python train.py --model="spectrogram enhancement model" --dataset="drum patterns on synthesised drum kits" --train_examples=26041 --hop_length=160 --hidden_act="gelu" --pixel_unshuffle=2 --blocks_per_level=1 --learning_rate=0.0032 --eps=1e-08 --lr_schedule="cosine" --warmup_steps=1010 --weight_decay=0.03
Rows from block 2 of a small spectrogram enhancement model, named by matrix and row number. Rows with one number belong to one channel. Each number is 128 + 32 x the weight over its row's rms, rounded and kept within 0 to 255. All counts start at 0. After the name is the row's rms in percent of the matrix's.
Before each channel's rows are labels from the 100 clips, of 14976, where the channel reaches its highest value: "top examples" is what is common among them; "peak in band" is the frequency band that holds the peak. Only what is clearly more common there than usual is listed. The data: drum patterns on synthesised drum kits. In brackets: how many of the 100, against the usual share in percent.
# convs0: first 3x3 conv (model.enc.2.0.convs.0.weight, 128x128x3x3, each kernel summed), inputs 0-127
# convs1: second 3x3 conv (model.enc.2.0.convs.1.weight, 128x128x3x3, transposed, each kernel summed), outputs 0-127

top examples: crash cymbal (86 vs 20); clipping (62 vs 7.8); text has "clipped" (62 vs 7.8)
peak in band: 4000 to 8000 Hz (99 vs 25)
convs0.55 101 [115 129 111  95 134 123 134 161 154 114 128 163 117 116 145 126 136 117 101  63 132  81 156  63 134 138 146 143  84 107 127 125 108 155 147 119  54 113  87 114 146 146 158 158 242 130 120 117  78 154 145 153 146 169 130 115  88 106 167 174 116 180 124  91 125 106 174 108 116  98 177 124 147 131 136  86 132  38 125 134  95 187 132 154  73 121 150 166 157 100 100 167 127 175 117 171  94 132 131 116 133 148  89 131 109 102 109 124 146  95 109 120 179 134  94 117  64 140 180 133 188  96 159 116 147 107 229 126]
convs1.55 119 [154 100 163 160 110 114 121  97  96 173  85  88 132  85 123 122  85 130 148 109  75 171 135 143 116  88  83 147 133 122 177 114 126  97 133 148 141 102 141 159 122 109 118 136 125 182 141  81 120  91  65  99 200  98 117  99 169 115 124  98 122  24 108 161 109 154  97 166 147 131 166 172 136 119 109 154 152  76 145 120 119 113 138 186 148 141  61 109 115 122 153 101 130  65 107 164 111 161 145 111 113  87 117 139 106 130 109 148  98 143  98 122 108 122 108 138 177 144  78 100 128 184  79 132 108 139   0 119]

top examples: thin (high-pass) (32 vs 12.4)
peak in band: 0 to 250 Hz (71 vs 12.5)
convs0.49 094 [128 157 163 108 180  97 130  76  96 156 152  92 134 147 199 118 166 133 132 102 157 156  97 134 195 133  95 191 188 179 135 141 121 106 100 125 121 209 107 155 115 129 129 133 122 128 168 143  99  77 104 121 119 162 109 167 192 167 200 106 101  97 171 170 159 147 137 142 134 113 134 143 130  97  92 160 135 119 175 129 114 113  78  84 152 129 155 138 178 120 107 113 212 127 120 143 114 150 105  96 120 111 173 118  99 166  88  96  99 105 112 139 177 163 180 154  92 103 128  92 108 178 114  96 105 166 100 191]
convs1.49 085 [ 94  94 123 183 140 159 122 181 129 133 103 105 183  97  81 108  73 138  44  88 132 152 162 140  93 109 128 138 121 130 131 141 119 122  88 120  80 146 154 141  97 126 124 104 125  68 117  89 117 109 133 129 108 178 168 143  28 105 125 127 132 158 139 150  93  84 136 105  94 125  79 122 131  82  96  92  94 104 140  52 150 151  62 133 131 119 100  58 140 114 114 144 151 155 132 163 138  53  96 157 115  64 140  89 158 167 124 154 155 104 131  61 157 136 133  69 119 148 118  80 114 112 126 191 137 144 114 122]

top examples: clipping (87 vs 7.8); text has "clipped" (87 vs 7.8); crash cymbal (50 vs 20)
peak in band: 4000 to 8000 Hz (98 vs 25)
convs0.16 101 [153 160 103  75 110 141 206 111  83 124  96 136  79 104 119 169 131 116 126 176 172 143 145 135 124 187 115 140 135 129 111  79 115 115 112 130 137 132 138  87 119 168 172 105  58 116 113 134 182 123 171 148 119 211  84 106 126 119 155 194 142 188 107  36  95 108 108 125 149 147 134 139 118 106  81  77  95 197 117 128 107 148 112 134 110 133 143 122  97 116 133 117 143 172 117 154 120 141  82 103  90 102  85 141 102 107 128  88  53 128 115 157 123  63  99  83 174 108 101 132  94  88 158  97 129 147 160 176]
convs1.16 091 [115  99 117 155 122 101  60 164 182 135 155 121 135 164 100  97 172  95 100  91  82 162 133  99 106 128 199  98 104 141 125 130 103 128 150 133  91 155 108 176 146 107  93 113 172  97 126 153  66 187 112 104  96  52 182 146  90 135 135  53  95  82 140 140 114  96 141 142 145 126 139 114 114 128 143 128 118 111  86 163 179 101 146 112 121 121 130 128 158 125 149 173 109 110 108  77 119  92 142 156  93 173  57  72 172  63 115  98 178 143 154 119 109 193 157  89  82 124 155 149 153 151 106 101 150 100 104  82]

top examples: rumble (70 vs 7.3); muffled (low-pass) (32 vs 12.1)
peak in band: 500 to 1000 Hz (77 vs 12.5)
convs0.69 121 [125 162  63 192  61 109  81 131 150 109 168 134 117 135 103 154  93 120 121 144 101 188 113 125 161 184 155 128  79 112 158 159 126 120 133 125 167 142 113 178 122 120 141 139 116  35 135 108 144 154 156 141 150  90 151  61 165 153 101  93 148  80 119 155 143 146 110 104  85  99 147 151 124 157 143 182 171 127 174 155 173 143 174 142  96 112 154 139 146  84 128 114 116 118 159 169 139 113 122 167 164 101 238 183 151 176 139 109 115 125 137 142 168 163 113 186 141 129 110  80 156 135 176 100 145 154  92 109]
convs1.69 121 [125 119 145  68 127 163 129 159 161 163  97  98 144 131 113 154 135 131 126 143 104  98 130 145  96 129 131  68 145 214  87 135 139 112 139 129  56 152  96 136 146 111 126  91 118 103  80 142 104 117 132 123 103 125  90 165 140 152 117  64 157 102 166 149  94 113 166 136 164 136 168 152  96 156 120  70  77  94 140  61 103 138 115  66 125 141 133 111 175 145 111 144  82 168 101  76 144 135 149  48 128 170 111  52 115  62 129 126 154 115  95  93 104  85 162  76 124 183 167 134 133 155  84 114 118  86  80  81]

top examples: crash cymbal (52 vs 20); clipping (43 vs 7.8); text has "clipped" (43 vs 7.8); thin (high-pass) (30 vs 12.4)
peak in band: 4000 to 8000 Hz (64 vs 25)
convs0.37 093 [112 146 148 169 145  99  59 131 134 102 183 131 115 193 138 123  69 126 114 139 137 164 100 111 136 151 107 135 106  87 124 193 151 128 120 114 182  98  37 155 133 103 143 177 186 112 133  90 162 131 117 130 131  88  53  96 131 106 108 111 136  85 154 107 149  78 133  87 110 103 135 100  88 117 133 178  85 132 183  77  86 123 121 117 139  93 166  96 140  91 108 129 128 122 147 139 139  83 126  68 175 101 175 177 114  95 159 191 110 152 154 119 132 148 141 148 167 149 178  56 160 137 113 183 103 117  93 130]
convs1.37 103 [143 145 167 158  67  99 105 123 132  90 120  68 175  99 137 128 124 118 153  87  70 157 116  80 123 181 127  74 124 125 193 100 133 140 116  56 114 144 149 122 156 100 126 166 157 150 136 169 138 114  98 130  72  92 151  80 149 141 126 114  81  94 133 185 149 154 112 144 100 124 146 126 100 126 110 147 170  68  75 116 138  56 114 137  76 100  96 114  96 178 123 112 143  85 102 116 129 156 144 188 104 102  60  91 111  54 157 136 160 114 120 111  94 119 129  51  69 168  92 120 158 153 138 117 116 102 105 143]

top examples: crash cymbal (73 vs 20); clipping (45 vs 7.8); text has "clipped" (45 vs 7.8)
peak in band: 4000 to 8000 Hz (86 vs 25)
convs0.57 094 [112 126  90 132 138 112 111 106 107 130 120 148 157 174  53  98 170  75  50  99 136 145 134 125 160 139 145  97 152  77  97 134 125  53 109 122 158 127  84 177 112 124 124 127 169  40 121  58 105 132 156 115 139 155  98 102 117  95 140 148 154 169 114 110  97  84 108 119 111 116 148 105  68  53 180 193 133 106 139 167 146  88 150 147 170 105 112 172 125 159 136 106 136 135 151 148  89 108 157 121 110 166  77 172 119 127 186 148 111  64 183 144 109 112 125 112 110 103 176 125  84 119 119 189 141 101 144 128]
convs1.57 098 [ 92  53 178 118 145 186 142 156 152 177 154 131 166  93 126 105  69 171 148 120 111 157 126 124 107 103  93 174 166 127 138 109 127 109 148 138 149 157 122 216 133 103 113 158  97 129 162  83 100 172  88  91 176  76 138 153 135 137 107  56  79  45 170 125 117 191 144 120 150 134  81 135 106 105 113 128 140  87 155 112 168 129 102 111 168 160  97 103 146 109  92 121 128  86  99 111  75 114 103  77 158 112 109 136  99 113 111 105 148 107 103  84 151 145  64 188 148 103 123  95 106 110 170 124  94 143  85 135]

top examples: clipping (88 vs 7.8); text has "clipped" (88 vs 7.8); crash cymbal (58 vs 20); thin (high-pass) (32 vs 12.4)
peak in band: 4000 to 8000 Hz (100 vs 25)
convs0.8 097 [122  68 130 167 132 140  77  77 168 109 134 138 189 166 124  98 128 108 145 135 135 169  73 121 110  38 115 115 138 133 154 153  90 127 140 135 175 117  93 169  99 115 136 174 178 102 142 104 123 115  84 117 129 142 133  91 146 138  54 137 142 149 168 192 213 152  95  88 144 116 135 135  98 150 197 152 154 136 174 123  86  75 141 101 103  83 126 167 141 174 196  84 134 106 162 124  93 118 158 120 125 104 165 152 154 164 117 134 166 107 140 115  99 170 157 141 123  76 117 120 147 205 137 159 172 126 120 105]
convs1.8 115 [130 182 140 144 108 132 144 230 156 166 140 148 103 152  95 148 153 139  79 151 110  52 150  85 136 169 194  93  79 148 108 138 182 116 136 157  96 149  82 105 207 164 129 146  82 122 129 114 121 164 125 161 139 114 155 142  95  79 157 126 126 144 127 119  77  87 153 140 119 156 145  92 134 126 146  91  99 136  85 150 130 153 155 133 143  97 148 100 143 157 134 222 113 153  94 101 149 116 138 105  85 115  59  51 165  70 101 116 115 151 112 119 131 131 143  99 154 208 140 121 162 117 119 117 141  78 135 139]

top examples: rumble (57 vs 7.3); muffled (low-pass) (33 vs 12.1); clipping (26 vs 7.8); text has "clipped" (26 vs 7.8)
peak in band: 500 to 1000 Hz (65 vs 12.5)
convs0.74 107 [118 177  86 138 131 159 111 138 142 204 167 139  99 138 101 141 141 129 127 142 142 197 142 107 124 184 163 134 116 130 130 142 169 125 122 149 126 123 109 187 122 108  69  96  98  65 128 140 142 149 156 133 150  49 144 131 112 133 119  92 112  85  94 134 113 136 140 109 124 102 110 136  83 145 123 128 120 145 185 117 157 168 134  70 128 127 171  93 136  52  64 141  94 116 147 127 134 119 129 133 162 138 226 128 153 139  99 117  93 210 106  99 140 174 134 179 141 128 149  12 106 111 173 106 113 158  87 112]
convs1.74 117 [115  92 144 121 126 135  91 130 127 125  88  91 130 123 122 175 144 163 188  95  71 107  68 151  97 111 133  70 161 160 124 138 170 119 102 109  81 117 150 163 127 119  93 101 111 107 104 175 101 112 136 100  74  87  76 106 128 128 105  72 116  91 135 152 133 126 104 109 148 131 136 139  63 176 108 137  93  39 139  94 158 102 137  76 149 156 126 138 136 181 124 110 108 110 126 125 194 132 151  73 136 130 128  97 150  75 127 145 146 114 114  99 102  98 177  78  42 149 127 143 136 128  27 150 117 109  90  68]

top examples: clipping (27 vs 7.8); text has "clipped" (27 vs 7.8)
peak in band: 250 to 500 Hz (80 vs 12.5)
convs0.59 095 [136  90  89  81 154  68 168 152 126 186 123 125 124  80 195 136 122  94 143 123 149 149 103 143 162 106 125  93  83 144 120  80 106  91 157 156 126 163 165  38 132 142 153 160 144  83  93 129 113 124 133 118 141 159 138 132  89  93 135 141 112 157 127 151  93 117 108  90 125 110 111 114 134 131  72  96 196 129 110 140 158  82 133 152  54 122 135 151  85 171  94 122 139 137 112  57 135 113  93 130 108 107  98 135  70 138  86  17 159 127  64 133 140 126 126 148 128  77 128 147 147 120 130  38 140 161 142 139]
convs1.59 068 [110 113 131 185  58  93  46 121  79  73  88  90 112  91 134 158 153 183  85  63 142 160  89 105 122 117 116 123 146  83 172  89 143 151 108 124 115 143 114 127 105  63  62 117 133 143 163 145 106  96 102  84 152 125 140 100 119  88 117 119 106  86 102 119  82  87  59 125  89 125 107  79  96 130  88 147 134 122 132 145 164  89  66 182  64 126 152 155 119 183 128 125 180  97 151 167 167 146  83 152 107 120 125 151 104 123 130  68 146 108 154 166 123 132 113 105  95 119 130 100 141 154 139 123 129  87  78 108]

top examples: reverberation (67 vs 35.4); text has "room" (67 vs 35.4); text has "reverberant" (67 vs 35.4); clipping (52 vs 7.8)
peak in band: 250 to 500 Hz (68 vs 12.5)
convs0.110 087 [149 156 153 109 102 124 122 139  86 137 128 105  92 173 159  68 101 137 107 174 158 103  88 118 111 127 130 166 117  94  73 156 131  50 121 182 175 111  40 177 167 119 118 121 100 132 119 145 173 132 117 155 116  96 120 113  80  99 154  90 139  77 182  59 149  44 119  84 125 132 103 131 112  93  93 101  94 178 169 150 112 114 136 107  99 112 114 128 109 106 152 119 157 146 139 167 111  86 130 116 183  65 139 154 103  88 148 100  74  85 117 101  93 148  92 127 168 117 141 100 140 177 147 131 118 130  54 152]
convs1.110 091 [143 164 159 106  85  95 134  87 128  70 117  80 152 124 141 135 129 145 150 103  89 153 135  79 118 186  81  97 132 137 148 101 142 131 134  37  85 144 166  93 127 112 118 168 171 168 128 123 140 122 119 118  53 124 119 106 120 150 143 151  68 156 155 150 188 175 121 102  94  89 121 117 106 138 129 133 172  76  79  73 106 110 122 124  97  89 107 129 121 168 118  85 134 134 103 118 163 156 128 127 114 111  96  95  35  86 117 131 193  74  95 125 119  67 131  73  83 137  86 134 185 153 174 127 101 132 156 162]

top examples: crash cymbal (62 vs 20); clipping (35 vs 7.8); text has "clipped" (35 vs 7.8)
peak in band: 4000 to 8000 Hz (95 vs 25)
convs0.84 092 [ 83 152 141 221  96 166 138 160 128  98  59  96 114 122  66 178  63 115  69 140 167 152 161 158 145 131  64  92  86  90 130 125 164  85 117 159 107  97  78 108 153 114 125 207 144 133 162  70 148  46  92 143 110 160  93 113 144  95  96 130 166 133  84  93 120 113 122 114  94  87 142 127 140 132 155 161 144 125 143 150  86 129 156 131 106 167 116 123 120 117 162 125 148 152 152 160 137  95 128 100  72 149 185 141  90  53 117 114 122 100 145 115 126 157 132 136 109 110 139  84 166 133 127 176 124  89 127 166]
convs1.84 078 [148 109 137 139 144 146 122 167 126 130 140 134 177 183 154 109 142 124 137 159 142 188 122 127  62  87 118 116  88 162 143 133 163 117 148 106 134 163 145 140 174 117 103 195 156 125  86 166 166 137 118 123 196 151 121 114 103 154  46 110 188 129  86 127 173  92 104 161 156 159  97 130 113  84 129 178 144 148 142 125  83  74 154 140 135 174 142 128  56 146 204 149  74 151 126 146 138 127 165 153 150 149 127 146 133 169 188 214 128 109 161 147 174 132 137 141 142 128  63 159 187 180  96 127 136  95 115 131]

top examples: thin (high-pass) (45 vs 12.4)
peak in band: 500 to 1000 Hz (45 vs 12.5)
convs0.63 113 [109 189  87  68  93 103 125 109  48 113  67  39 163 155 111 127  90 119 115  87 118 104 171 153 132 169  80 137 157 146 111 145 150 121  91 168 158 140 170 104 132 113 132 117 120  72 144 131 118  60 135 136  68 111  86 101 177 114 150  83 132  58 122 191 115 133 115 140  99 117 125 143 116 112  81 112 159  73 166 135 114 127  99 144  86 157 123 123 104 137 141  94 137 134 104 135 132 129  86 137 109 101 151 171 116 129 147 104 161 145 124 113 136  35 110  97  91 124  99  90  85 186 149  88  91 139  70 137]
convs1.63 114 [119 141 104 149 135 119 111 137 186 130 201 139  80 158 107 123 191  95 101 161 121 108 124 105 136  82 208  79  85 120 117 121 137 116 150 102  80 148 100 139 168 159 135 147 126 120 100 165 125 172  87 176 156 136 179 150  37 106 105 155 160 181 129 108 101  84 146 123 161 121 114 106 131 140 151 119  99 144  88 112 152  85 164 100 124 109 129 129 145 144 147 185 102 139 114  97 138 110 166 149 113 148  73  76 145 118 126 111  96 106 154 135 151 212 132 155 180 131 162 121 205 152 108 121 178 119 207  78]

top examples: mains hum (33 vs 7.5)
peak in band: 250 to 500 Hz (77 vs 12.5)
convs0.111 089 [117  89 101  58  94 146 143 158 168 146 107 135 143  94 121 195 112 129  94  97 126  89 150 111 175  93 112 146  83 104 150  95 136 162 149 126 113 153 169  42 118 122 140 122 171  89  66  89  81 116 168 106 129 123 146  89 100 114 140 143 138 159 135 119 114 128 121  80  74 148 140 115 136 151 108  94 138  87 120 129 136 111 125 162  79 101 133 167 110 121  83 132 130 144 138  39 150  93  60 143  87 107 104 103  87 105  92  65 148 180  42 113 145 110  98 129  96 132 174 181 127  74 112  79 156 150 159 118]
convs1.111 084 [ 92 147 128 132 115 109  79 119  68 150  97  71  86 109 142  80 111 138 112 114 124 157 104 149 101 109 120  90 102 124  71 112 103  73  95 127 162  95 135 115 136  93  97 116  52  97 128 176 115  99  61 118 149 123 119 102 122 119  89  56  86  47 124 114 107 110 115 115  98  55 190 153 158 134 135 119 162  98 114 117 165  51 141 123 146 123  90 122 114 194 136 129 138 115 128 139 124 163 104 136 105 137 113 136  92 114  93  82  82 108 122 117  53 114 159  94  79 120 111  71 103 170 131 131 102 137  56  96]

top examples: rumble (79 vs 7.3); clipping (36 vs 7.8); text has "clipped" (36 vs 7.8); muffled (low-pass) (29 vs 12.1)
peak in band: 0 to 250 Hz (100 vs 12.5)
convs0.47 109 [111 130 153  89  88  65 144  96 113 102 136 106 154 117  94 168  90 126 125 150 134 164 138 161 152 120  59 142 129 113 127  86 131 121 110 118  78 172 130 141 161 160 172 119 124  95 108  98 146  94  88 142 120 136  57 116 143 126 136 133 123 111 164 134 150  97 105  62 113  21 119 153  67 117  72 146  85 137  39  80 166 106 117 142  43 125 165 104 149 153 161  86 175 136 146 107 145 138  48 110 123 118 202 131 101 170 104 102 123 114 150 171 154 109 169 133 128 112 101 128 157 157 116 109 135 139 102 145]
convs1.47 086 [183 134 143  70 167 191 143 136 209 134 122 104 125 159 107 158 195 161 145 119 109 155 124 105 106  71 113 131 132 174 125 161 153 133 177 153  85 152 154 150  95 104  94 149 115 107 168  70  80 132 158  75  75 137 137 155  60 123 117  94 168 113 151 136 149 175 120 114 132 178  35  94  86 155 174 161 176 124 138 101 102 142 105 122 127  87 123 136 115 142 141 113 117 113 102  92 154 113 126  87 157 136 138 108  69 138 154 121 197 127 135 152 179 154  75 118 121 160 101 168  84 158 144 121 121 157 127  79]

top examples: pink noise (61 vs 7.6); muffled (low-pass) (37 vs 12.1)
peak in band: 500 to 1000 Hz (35 vs 12.5)
convs0.9 127 [138  80 101 122 137 110 103  91 130 105 145 129  78  46  63 120 110  98  78 112 101 148 101  79 162  65 142 118 104 113 106  93  87 107 148 127  89 125 126  97 141 128 108  72 108 104 124  99 100 149  90 134 142  97 135 134  34  84 166 110 107 108  83  49  69 107 109  84 112 111 139  94 144  97  85  97 123 104  63 175 146  77 143 143 143  93 129 127  69  98  72 119 104 105 143 112 126 111  84 118 111 153 103  61  84 126  96 109 106 137  94 132 114 141 120 156 120 102 127 133 129  75  59  81 131 128 123 103]
convs1.9 108 [ 38 162 143  98 160 143 129 160  59 146  61 123 125 150 138 154 127 152 133 114 165  93 114 171 158 137  96 113 121 178  99 149 136 114  92 132 111 119 126 129 109 112  90 121  72 102 120 144 112  46 144 131 138 178  80 106 161 167  95  84 118  87 155 145 137 100 129 142 188 137 155 150 161 158 128 121 121 127 173  72 119 186 107 115 153  87 120 115 157 177 141  97 165 165 137 174 188  92 102 101 139 136 151 116 154 119 142 150 110  99 132 119 103  66 162 121 100 130 127  37  63 149 144 171 125 150  52 120]

top examples: clipping (75 vs 7.8); text has "clipped" (75 vs 7.8)
peak in band: 4000 to 8000 Hz (55 vs 25)
convs0.45 101 [132  87 134 117 125 103 125 104 130 156 117 115  59  94 113 105 103 115 115 185 141 138  86 125 132 101 116 120 131 139 107  64 163 108 161 149 150 134 102  47 156 143 130  98  70  90 136 124 158 123 113 182 128 127 139 144 121 100 138 106 127  93 109  63  65 131 138 108 144  80 132 120 194 166  65  77 171 203 137 149 141 156 177 168 110 150 107 142  94 137  66 134 131 147  94 169 124 150 122 103 110 140  49 122  86  95  95  63  86 111  77 154 144 138 137 153 190 138 124 132 117 132 153  40 141 113  89 121]
convs1.45 088 [ 91 112 114  81  90  77  80 119 105 104 125 141 154 144 134 114 129  73 133 108 131 127 154 117 113 133 141 128 135  53 136 111  59 149 115 114 102 133  84 130  85  89  82 101 177  53 125 126 144 115 128 148  78 126 125 120 137 126 156 135  91 155  84 128 175  86 139 136 134  82 130 119 138 155  92 108  56 226 102 114  88 168 131 126  88 106 165 117 124 118 180  97 125 146 115 153 129 136 113 188 113 133 149 133 113 132 147 104 166 177 162 176 128  92 178  73 123  50 142 123 113 125 147  88  85  65 205 138]

top examples: reverberation (67 vs 35.4); text has "room" (67 vs 35.4); text has "reverberant" (67 vs 35.4); clipping (29 vs 7.8)
peak in band: 250 to 500 Hz (75 vs 12.5)
convs0.34 081 [147 112 128 165  93 117 133 146 154 152 132  96  74  89 120 104 103 146 127 171 134 119  97 124 105 115  85 128  96  96  85 128 116 137 141 164 172 113 159  73 129 119 106 139  77 170 180 115 155 144 156 137 120 113 196 100 111 137 159 101 131  83 135  92  77 107 141 111 147 119 104 119 132 142 161 189 161 193 198 190 114 194 173 123 116 159  73 127 119  94  98 100 126 145  90 205 100 100  92 133 168 107 104 147 137 136  88 106  93 145 111 129 116 163  49 150 167 155  98 124 117 181 197 126 173 104  67 103]
convs1.34 127 [ 92 113 125 101  97  86 116  94 137 118 105 128 139 162 122  88 164 107 118 163  98 132 178 117  69 147 136  85  74 125 105 123 138 105 115  85 105 137 108 139 124 102  52 118 134 119  72 145 143  96  94 117  83 120 149 113  75 160 134  79  99 166 110 132 176 149 107 128 123  73 129 146 115 136 124 117 110 172 108  70  62  96 168  59  94 119 131  92 133 123 153 109 116 177 102 162 172 162 173 169 103 136 126  79  85  96 182 158 156 109 185 141 140  62 209  83  98 106  88 144 160 140 143 136  57 121 147 142]

top examples: reverberation (80 vs 35.4); text has "room" (80 vs 35.4); text has "reverberant" (80 vs 35.4)
peak in band: 250 to 500 Hz (70 vs 12.5)
convs0.112 105 [170 167 124 169  47 158 105 147 116  90 131 131 131 112 120 129  86  51  63 117 119 164 149 115 138 167 162 158 144  32 156 136 131 117 151 147 134  72  34 166 151 114 123 126 133  86 166  92 114 141 156 147 166  89 135  96 165  83 117 100 123  98  12 155 140  96 125 157 133 152 147 108 186 154 123 127 127  91 190 131  96 157 146 130  89 120  99 134 100 115 136 146 125 144 150 168 124 121 152 105 159 132 173 119 108 119  80  74 122 144 114  88  99 146 103 168 120 152 130  86 134 163 156 113 136  95 107 115]
convs1.112 086 [ 90 136 162 111 122  82  74 124 121 163 150 112  86 144 117 162 157 147 119 139  95 160 126 122 110 128 169  72 164 154 177 111 135 111 105 115  74 110 100 170 152 111 101 179  93  62 145 142 161 118  89 154 108 101 104 171  98 175 103  92 120 119 138 133 142 133 108  86 100  57  81 166  81 169  92 161  78 151 134  76 115  68 108 134 118 137 141 167 111 209 176 127 128 105  83 162 157 163  91 147 157 115 149 108 100  88 158 197 119  87  94 125 103  99 159 119 129 139  99 103 193 105  71 155  93 128 124  88]

top examples: crash cymbal (58 vs 20); clipping (44 vs 7.8); text has "clipped" (44 vs 7.8); thin (high-pass) (30 vs 12.4)
peak in band: 4000 to 8000 Hz (94 vs 25)
convs0.13 087 [ 84 132 100  88  74 119 135 145 113 176 109 154 112 182 137 127 187 113  66 103 122  99 156 122 141 135 196 138  94  58  99 141 100 103 115 162 118 106  44 133 131 134 136 182 173 103  80  71 118  98 148 139 149 146 119 136 129  91 152 140 160 152 104 119 138  33 112 103 132 128 201 118 154 107 106 143 107  82 166 141  97 135 160 167  50 100 124 138 111 150 141 139 147 146  96 172  35 123 169 103 129 109  83 119 102 150 129  69 118 111  86 131 117 136 113 141 101 140 147 112 145 142 135  71 113  94 171 120]
convs1.13 099 [137  86 210 168 103 117 107 108  86 154 115  85 161  64 152 117 104 184 133  65 116 164  94 130  71 160  62 141 148 140 175 121 183 210 132 152 142 113  95 143 123 105  80 105 105 184 184 163  91 112 150  98 158  87 118 110 146 117 103 136 131  65 120 167 116 205  70 148 157 183  77 144 102  86 102 169 138  89 149 115 109  88  86 165 145 130 120 126 119 109 138 110 110  77 117 154 106 137 130 145 153  91 133 144 125  93 100 133 161 122  99 130 148  97 146 130 124 149 116 108  99 125 112 149 118 152  57 120]

top examples: rumble (47 vs 7.3); clipping (46 vs 7.8); text has "clipped" (46 vs 7.8); pink noise (30 vs 7.6)
peak in band: 0 to 250 Hz (71 vs 12.5)
convs0.36 072 [153  78 117 163  90  89 128  75 161  83 144 117 157 114  91 117  78 122 133 148 107 119  91 132  63  63 138 119  85 101 144 161 100 160 113  87  88 103  99 156 129 116 163 114 103 179 121 145 151 108 127 145 120 134 108 128 123 117 113 126 130 132 125 179 121 179 102 120  92 157  35 123  78  86 119 206 139 137 117  95  69  45 149 120 106 128 179  84 189  93  78 106 132 124 130 130  70 116 124  98 110 105 196 169 116 182 180 158 146 133 161  86 142 138 136 125 128 117  98 125  95 147  85 141 127  74 120 160]
convs1.36 088 [150 193 128 123 106 117 157 192 136 101  87 154 150 161 104 145 113 108  89 104 122  86 177 142 135 206 157 131 106 153 147 102 180 162 186 172 134 132 114  75 166 127 122 129 130 103 153 111  95 117 137 141 117 129 158  94 184 113 173 126 118 109  86 183 137 131  99 101 127  94 111 150 101 152 155 100  88 109 147 116 115 210  87 154 120 106  92  95 165 173 199 199 149 162 110  99  93  78  84 139  78 116  79  86 162  82  83 106 166 157 106 103 112  97 107 106 135 169 141 126 128 145 152 116 194 104 100 122]

top examples: crash cymbal (92 vs 20); clipping (30 vs 7.8); text has "clipped" (30 vs 7.8)
peak in band: 4000 to 8000 Hz (95 vs 25)
convs0.64 085 [100 120 120 109  85 105 104 146  85 177 134  91  73 178 112 155 129 142 115 171 135 113 127 120  95 123 112 118 102 106  48 146 144  90 115 171 160 153 144 136 165 133 109 114   0 108 117 135 165 131 143 159 104 109 100 149  97 129 142  78 131  74 142  88 100  85 102 105 102 138 112 168 129 153  93 132 117 194 158 156 124 112 127 146 109 131 105 110 128  89 143 109 147 140  96 142 123 116 111 118 155  78 136 181 124  84 152 122  84 168 131 101  92 141  58 132 173 131 132 111 120 234 144 128 118 137  52 123]
convs1.64 106 [131 144 128 140 132  62 122  93 137  51 124 121 159 206 152 144 171 121 155 103 123 139 122  66 135 174 126  83 149 130 138 137 144 139 117  60  72 101 180 111  98 112 118 141 175 175  80 166 135 124 165 125  79 139 128 118  89 157 122 156  89 185 124 138 195 146 127 124 127 162 122 133 112 112 122 127 162  99  77 106 159 124 142 108 113 107 139 130 137 134 176 102 126 140 146 128 174 134 159 142 109 135  77  90 114 102 133 137 197  83 186 147 137  88 173  67  51 106 123 161 176 187 152 146 124 130 210 137]

top examples: clipping (79 vs 7.8); text has "clipped" (79 vs 7.8)
peak in band: 4000 to 8000 Hz (92 vs 25)
convs0.28 106 [149 158 112  76 106 145 210 116  86 100  92 157  77  94 128 158 120 120 130 161 182 142 139 125 121 190 104 132 140 133 115  89 119 122 118 110 125 123 131  96 110 162 161 109  65 132 106 135 169 108 181 129 131 210  81 101 133 119 149 213 134 213 105  45 107 114 133 131 145 151 133 123 106 106  74  73 100 174 119 122 109 171 112 128 114 139 133 108 107 117 136 115 136 185 120 157 121 155  92 105  98 111 102 132 101 109 119 101  50 123 108 151 141  60 112  92 157 135 113 141  99  77 155 102 129 144 198 169]
convs1.28 101 [118 104 129 170 104  98  47 150 182 132 141 122 130 145  93 112 146 106  96  86  73 165 135 101 122 123 170 112 105 141 146 109 107 133 153 149  90 166 125 172 139 107  90 117 166 122 141 139  59 174 101  92 119  67 188 138 103 117 152  54 100  62 137 149  96 106 132 141 160 132 135 115 113 145 137 120 129  84  88 170 173 102 140 122 124 122 104 114 165 130 139 163 117  81  96  87 121 100 140 142  76 160  51  74 157  67  97  98 164 159 137 118  94 202 140  91  99 137 136 138 155 159  89 114 160 101  68  76]

top examples: mains hum (38 vs 7.5)
peak in band: 0 to 250 Hz (59 vs 12.5); 500 to 1000 Hz (41 vs 12.5)
convs0.7 065 [166  75 140  59 100 187  97  93  97 100 128 135 161 133 171 136 184 143 125 149 103  59 140 159 131 114 156  75 153 105 130 181 108 127 146 138  94  86 139 117 193 161 100 167 118 113 202 132 131 128 133 155 158  89  87 157  90 116 175 120 115 116 102 134 136 126 135 127 154 189 141 140 104  75 141 125 145 127 118 164 142  84 127  86 100  95 161 146 123  41  82  84  52 101 121  54 110  97  90 104 157 148  87  94 157 117 129 112 150 130  93 124 111 120 116  96  88  77 122 166 124 142 131 144  84 186 146 114]
convs1.7 099 [133 138 153 184 132 135  85 107  92  74  81  94 174  57  93  93 100 109 164  95 158 146  95 126  99 164 109 130 189  76 110 105 117 108 102 145 163  77 174 124  65 113 139  92 151 155 121 128 145 113 163  98 168 125 125  87 195 151 103 128 131 111 132 175  98 125 108 166  86 201 130 114 135 122  83 160 100 105  92 171 121  74 109 134 166 161 105 105 146  95 148 120 145 142 121  62  97 148 149 210 116 143 108 156 145 140 119 125 118 178 147 111 122  90 113  91  86 142 107 155  57 134 118 133 133  60  81 139]